From a checkpoint of a small model that answers yes/no questions on an image's attributes: batches of 128.
Rows from block 5 of the image encoder, named by matrix and row number. Rows with one number belong to one attention dimension. Each number is 128 + 24 x the weight over its row's rms, rounded and kept within 0 to 255. All counts start at 0. After the name is the row's rms in percent of the matrix's.
# v: attention query, key and value (stacked) (encoder.blocks.5.attn.qkv.weight, 576x192, the v third), inputs 64-127
# proj: attention output (encoder.blocks.5.attn.proj.weight, 192x192, transposed), outputs 64-127
v.141 105 [128 136 164 139 142 135 143 162  94 170 171 147 136 160 120 128 152 119 159  96 154 135 142 156 126 149 159 152 128 158  97 118 130 137 162 153 139  89 166 153 142 130 136 103 142 127 137 147 150 125 146  92 149 170 142 121 158 118 149 150  86  79 119 147]
v.142 100 [148 155  94 137 170 132 109 110 109  83 159 152 160 129 110 153 119 135 116 137 137 123 148 152 167 131 105 142 132 113 189  92 119 137 121 102 101 126 108 170 126 135 114 144 114 145 130 139 158 159  84 101 138 127 139 171 165  87 124 142 148  85 102 111]
v.143 094 [141 162  75 122 131  96 115 131 123 137 132 137 117  98 143 174 138 145  56 129  99 130 129 162 132 133 172 107 140 163 106 144 155 124 122 165 163 180 122 155 103 123 136 148 106 120 143 137 138 101  92  85 109 140 124  82 127 158 143 118 113 106 169 129]
v.144 099 [137 140 160 114 110 143 148 131 159 157 172 121  93 136 168 126 181 129 170 122 110 115 179 128 117 128 141 177 130 152 120 130  98 119 113 140 139  83 135 114 102 140 124  98 166 132 127 131 144 128 126 142 145  88 149 123 113 134 149 157 137 105 124  99]
v.145 117 [160  91 149 127 165 141  97 118 127 130 136 101 137 124 114 138  87 134 126 121 133 101 132 147 137  91 140 142 142 133 149 102 104 101 108 113 104  89 144 122 101  93  98 132 135 105 146 109 125 115 208 165 139 107 117 157  71 130 131 154 158 127 128 116]
v.146 096 [119 179 130 149 125 147 101 157  99 148 140 176 141 132 130 115 151 125 117  90 121 159 126 187 116 132 141 119 113 155 129 103 160 127  98 136 147 120 111 129  97 148 143 170 129 134 138 124 162 118 121  94 104 148 138 108 118 111 141 140 122 121 136 122]
v.147 106 [126 159 151 163 109 135 115 101 122 123 122 138 168 101 155 143 145 129  72 104 160 174 147 131 136 126 145 112 124  78 126 111 189 126 107 133 132 131 105 124 147 141 128 121 125 104 124  79 127 134 151 168  99 120 179 131 104 151  95  86 103 138 123 171]
v.148 100 [109 126 125 138 105 136 117 103 117 182 120  83 137 144 131 116 131 149 123 113 146 145 114 111 123 157 163 146 146 154 127 137 164 146 118 126  90 118 115 121 158  92  86  99 173 142 128 108 119  90 147 128 120 164  97 104  76 131 139 121 161 108 119  69]
v.149 084 [121 148  90 155 125 129 105 117 135  88 164 126 112 145 133 160 182 132 139 134 100 100 135 127 105 149 129 120 113 168 138 132 109 132 144 118 153 129 106  96 168  86 136 145  90 160 160 157  94  96  88 104  95  93  98 137 140 117 119 134 148 157 142 102]
v.150 101 [110 154 118 130 124 111 116 153 124 115 146 143  98 135  91  92 102 125  89 131 162 158 141 119  66  71  90  92 119 119 141 162 167  93 145 167 131 141 159 129 132 150 141 130 119 159 158 156 128  78 186 139 131 130 135 122 102 113 136  96 161 133 148 124]
v.151 095 [ 92 114 132 142 142 105 154 133 157 150 117 118 165 121 128 122 111  98 104 151 158 151 137  83 149 131 167 117 132 112 130  90 133 148 139 100  85 118 117  86 137 143 109 122 117 170 173 151 145 137 107 108 151 163 125 135 168 167 137  78 102 124 108 127]
v.152 104 [123 121 147 122 125  93 142 121 119  88 139 152 120 159 128 114 140 140 144 107  99  94 121 162 145 124  91 168  70 151 149 129 106 120 112 109  71 105  99 102 126 122  93 125 160 128 140 117 172 158 125 126 117  94  95 156 131 137  91 130 172 124 101 118]
v.153 096 [121 117 132 110 123 148 112 149 134 161 104 164 132  84 134 114 133 143 137  88 119 136 141 114 106 141 135 158 145 168 136 103 105 138 142  97 129 156 113 144  78 178 171 130 138 169 130 155 129 113 153 125  96 157 123 167 156  87 158 114  96 134 100  87]
v.154 107 [ 82 136  82 117 181 116 150 136  90 148 153 126 101 130 135 107 128  79 138 123 108 124 112 152 131 142 148 121  91  99 146 145 167 134 109 140 148  94 166 145 112 157 147 128 101 163 104 167 130 168 106 143 159 120 134 130 129 114 103 139 100 147 123 131]
v.155 093 [104 147 153 122  85  91 119  63 112 102 107 120 115 135 106 141  82 157 128 122 139 128 122  99 188 137  72 143 167 177 116 118 131  92 127  80  74 151 120 127 138  65 123 133 115 142 133 103 112 108 125 144 171 154  98 125 151 133  90 110 168  89 144 153]
v.156 094 [ 71 145 141 161 102  86 121 130 114 130 114 106 112 154 115 111  86 175 133 170 172 122 143 145 134 104 114 120 155  95 129 167 161 117 115 105 127 183 120 119 148 137 104 129 105 148 112 152 111 113 150  84 125 151 166 108 165 138 139 103 145  39 121 111]
v.157 096 [137 163 122  94 122 118 160 103 171 188 117 123 171 154 138 107 148 190 133  82 176 104 110 149 144 125 154 159 117  95 108 148 115 149  95 101 137 168 136 134 147 176 127  97 150 150 114 119 183 136 136 105 119 154 120 109 140 129 100 120 133  98 150 148]
v.158 098 [138 102 176 171  89 152 120 139 130 152  98 111  95 107 128 107 117 124 156 105 121 145 135 148 107 167 112 151 165 129  72 101 183 139 141 118 105 135 127 109 133  90 142  67 158 165 126 126 168  68 129 140 133 125 136 150 100 184  98  84 120 145 120 110]
v.159 089 [110 120 138  86  95  87 119 130 139 153 118 104 129 128 158 156 114 121 100 132 135 119 158 119 176 147 160 107 100 155 112 121 125 106 106  91 134 141 145 122 128  99 108 155 152  89 134 135  98 161 148 136 130 141  98 118 104 130 118 133 106 118 159 158]
v.160 102 [122 120 155 100 108 124 101 130 132 123 133 162 137 126 162 121 164 140 148  94 137 148 162 155 119 117 103 117 132 124  90 147 121 135 109 130 147 113 119 106 119 150 200 107 154 151 135 102 139 136  90 132  90 139 121 104 112 151 133 136 131 142 118 107]
v.161 091 [ 94 149  45 101 140 171 146 153 131 167 143 140 112 150 141 142 180 127 129 151 122 109 118 150  97 113 179 139 129 107 128 135 118 145 114 154 185 131 136 183 102  96 110 114 105 158 123 146  85 146 124 151 130 118 126  96 110 137 123 112 110 139 121 129]
v.162 102 [117  96 151 117 161 129  83 166 144 151 118 106  91  97 140 102 136 109 120 158 165 128 155 156 105 131 141 168 112 143 122 134 130 122 105 143  97 155 120 154 112 127 128 121  91 122  81 180 160 142 163 146 114 116 136 154  96 132 150 145 152  98 112  80]
v.163 116 [159 211  35 125 138 115 176 145 113 120 140 118 115 151 101 119 117 152 132 135 147 104 114 149 119 110 161 152  85 141 106 142  88 134 138 116 133 124 137 150 131 121 115 130 139 130 135 142  96 164 104 128 123 150 136 120 160 116 150 125 138  93 133 153]
v.164 093 [150  96 130 119 140 147 135 107 129 144 114 113  94 166 151 128 118 164 185 139 137 129 106 116  77 142  80 155 137 138 100 141 106 134 121 127 128 123 116 113 118 131 119 132 123 131 109 115 173 161 145 133 150 119 127 119 100 136 133 136 192 113 147 136]
v.165 098 [ 95 115 143 129 131 133 110 131 123 142  83 131  98 124 155 118 114 118 107 132 115 135 119 135 164 129 151  98 116 110 135 156 167 129 138  65 154 139 139 141 144 169  93 128 125  85 113  87 113 133 127 159 146 141  91 107 128 132 109 131 114 131 119 157]
proj.141 108 [123 133 180 128 117 133 142 167 126 161 106 125 114 100 141 114 105 113 121 180  60  78  65 121 100 126  70 152 132 115 108 151 133 129 110 124 167 174 131 118 146 133 120 164 144 159 128  65 111 117 107 127 105 176 113 127 126 141 112 167 134 116 105 160]
proj.142 103 [133  90 164 108 141 145  95 112 136 152 144 110 115 140 146 164 169 146 158 129 146 146 132 117 166 161 150 146 192 168 106 104 109 111 121 141 117 158 155 133 146 116  96 120 140 126  85 158  95 148 135 126  98 113 131 168 135 127 128 127 114  99 111  99]
proj.143 097 [150 100 107 112 123 146 153 116 103  99 124 144 128 184 178  95 125 150 123 125  79 165 102 111 122  85  91 145 116 142 140 103 144  99 133 131 106 101  99 145 116  91 135 105 119 115 107  92 115 166 131 126 143 128 140 153 131 164 114 138  95 181 105 105]
proj.144 101 [ 86 127 150  94 108 130 121 149  88 165  83 130 157 139 138 132 125 151  65 146  97 123  99 120 140 118 136 178 142 119 156 102 119 118 126 117 151 175 141 113 125 143 139 156  92 137 132 119 120 112 110  99 120 145 164  54 132 126 150 119 104 142 122 187]
proj.145 113 [128 144 123 155 136 107 133 181 135 158 118 131 139 123 133 106 140 110 116 149 160 141 117  98  96 133  95 106 135 129 118  94 147 109 138  81 133 176 128 117 139 170 117 114 131 135 123 100 109 142 159  94 133 171 142 108 190 149 160  94 104  83 165 125]
proj.146 097 [101 115 123 144 110 133 129 136 122 114 153 109 147 139 125 115 131  85 146 146 135 120 140 139 146  96 132 130 149 132 134 136 102 105 149 154 108 173 117  86 140 113 125  83 180 142 108 121 126 144 111 170 135 121 111 184 117 133 140 148 129 132 113 103]
proj.147 109 [143 139 110 154 146 104 133 128 116  99 118 129 131 113 118 140 136 133 160 121 111  82  98 107  99 118 116 106  97 149 147 112 112 166 121  74 154 140 138  91 175 181 138 170 136 136 148 111 124 164 115 112  91 121 116 118 150 107 116 163 123 145 161  87]
proj.148 091 [151 152  86 132 148 124 160 203  95 121 158  86 128 143 115 135 153 100 115 140 125 166 136 133 108  89  81 146 121 111 113 178 149 128 152 127 129 165 138 143 104 136 140  99 131 152  92 149 111 111 121 119 119  96 118 163 135 119 151 106  97 101 149 194]
proj.149 090 [127 133 120 101 157 120 148 112 143 148 129  78 129 160 120 105  93 109 106 158 125 113 175 124 123 128 145 134 125 124 104 130 147 143 108 101 127 114 119 160  65 168 132 137 111 101 146 139 101 146 182 137 147 139 115  98 146 150 114 134 115 144  99 119]
proj.150 103 [151 157  66 148 102 109 129 103 113  97 149 137 113 130 123 113 168 168 129  99  96  97 105 150  92 145 124  93 110 143 128 144  59 138 116  99 134 147 148 152 135 103 125  90 109 109 123  97 126 145  98 100 116 138 141 124 102 134  83 124 151 122 113 131]
proj.151 091 [117  86 142 194 130 152 145 135 183 112 116 104 132  88 106 114 133  97 139 110 155  96 141 120 131 123 129 101 129 120 130 124  97 100 153 135 135 104 139 109 151 150 102 127 106 116 126 107 143 101 169  90 107 157 108 107 140 120 142 150 112 141 115 130]
proj.152 113 [105  86 144 111 139 124 151 125 123 128  99 144 158 143  70 126 118  75 117 185 122 128  79 126 155 140 144 128 170 103  93 103 133 101 117 172 127 133 152 136  50 116 106  97 104 126 125 135 144 137 118 140 108 149 132 128 117 125 160 108 150 158 151 137]
proj.153 104 [152 117 150 130 139 107 113 103 131  84 148  94 130  97 142 158 158 137 112 146 173 156 141  98  90 140 111 123 106 110 130 109  90 155 133 124 144 128 114  97 168 118 133 167 148 113 134 112 143  90 131 141 162 121  99  67 153 128 143 122 113 130  87 130]
proj.154 110 [101  99 166 150  65 151 149 166 138 136 112 135 144 124 118 112 126 129 155 186 108 137 122 124 125  80 120 132 146 143 174 128 106 119 146 150 129 124 130  95 109  68 110 137  88 144 157 112 128  87 109 108 143 181 135 154 121 142 157 112 113 162 118 137]
proj.155 094 [149 128 117 123 147 142 137  72 127 105  91 135 111 131  69 167 146 107 159 142 113 176 146 154 115 161 141  87 116 113 107 145 173  88 144 130 135 110 116 150 132 138 128 118 140 112 149  99 110 136  99 144 134  89 111 124 142 109 101 138 147 130 114 121]
proj.156 092 [136 109 136 152 145 174 133 111 124  83 189 163 138 132 126 162 156 119 150  79 106  77 145 121 130 144  87  81 162 120  98  83 136 113 150 151 133  88 126 143 124  92 138 125 108 111 131 165 165 181 125 170 123 118 131 131 135 106 127 135 105 133 125 142]
proj.157 095 [152 103 116 130  79 125 128 129 154 118 115 145 136  95 155 151 100 117  97 110  89 164  84 133 144 135 135 100 150 106 147 167 144  99 143 176 117 108 106 136 141  94 123 143 145 139 123 106 151 146 154 190 141 107 134 109 117 111 143 123  96 142 115 127]
proj.158 107 [114 128 143 125 139 100 165 134 109 126 165 118 148 102 144 126 136 142 108 117 139 125 132 128 143 100 145 117  93  93 128 166 134 128 154 115 148 146 138 167 100 196 138 151  90 164 120  92 128 130  99 126 114 120 147  80 104 125 150 119 137 117 125 192]
proj.159 092 [162 138 115 118 111 138  77 116 147 136 110  79 131 153 122 137  69 177 147 117 119 147 132 125 104 106 116 130 139 130 132 101 103 140 145 135 102 113 148 114 106 150 105 152 130 111 152 164 124 131 116  92 133 134 141 163 167 132 158 141 167  98 120 166]
proj.160 106 [144 141 138  99 108 132 133 123 126 127 133 160  88 172 143 109 124 138 154  87 164 133 140 152 183 164 183 164 159 128  91 164  88 132 129 143 103 183 162 140  94 118 133 151 114 135  99 121 128 166 134 107 168 100 153 122  81 146 120  72 102 152 148 127]
proj.161 090 [134 114 171  87 140 128  95 128 129 121 135 113 156 136 133 112 109 179 103 127 142 159 133 118 144 126 154 124 170 174 145 109 138 151 102 121 163 164 128 150 124 126 139 134 154  90 133 123 114 108 177 119 144 151 151 127 149 151 115 145 103 160 144 157]
proj.162 102 [146 134 132  61 148  93 120 126 104 127 132 122 120 151  84 162 125 146 101 137 117 164  99 118 150  62 119 120 110 102 124 147 122 133 146  77 137 146 117 139 101 167 136 113 113 135 153  98 145 169 124 127 152 152 126  99 111 120 107 104  81 126 138 152]
proj.163 124 [ 98 101 124 130 110 120 115  91 132 157 135 163 121 133 174 114 115 114 129 139 109 105 109 119 140 141 142 155 133 156 135  99 150 103 140 216 111 113  86 181 110  88 133 129 130 120 105 129 172 126 157 140 137 111 145 157 109 116 172 130 129 104 117 115]
proj.164 096 [ 90 177 169 124 121 151 135 102 107 157 119 151 143 135 154 132 114 122  92 119 165 116 167 164 119 111 125  96 133 120 109 132 149  80 124 115 138  96 100 122 117 140 128 117 136 164 141 116 112 156 132 151 142 153 133 115 130 151 131 112 145  97 130 117]
proj.165 096 [103 136 110 143 123 137 111 128 126 161 160  83 162 123 163 159 142 119  98 155 185  98 139 148  80 106 123 111 144 131  96 109 106 139 168 138 122 115 114 130 151 151 112 160 102 123 120 156 143 111 154  95 126 141 129 141 165 120 133 118 160 178 112 111]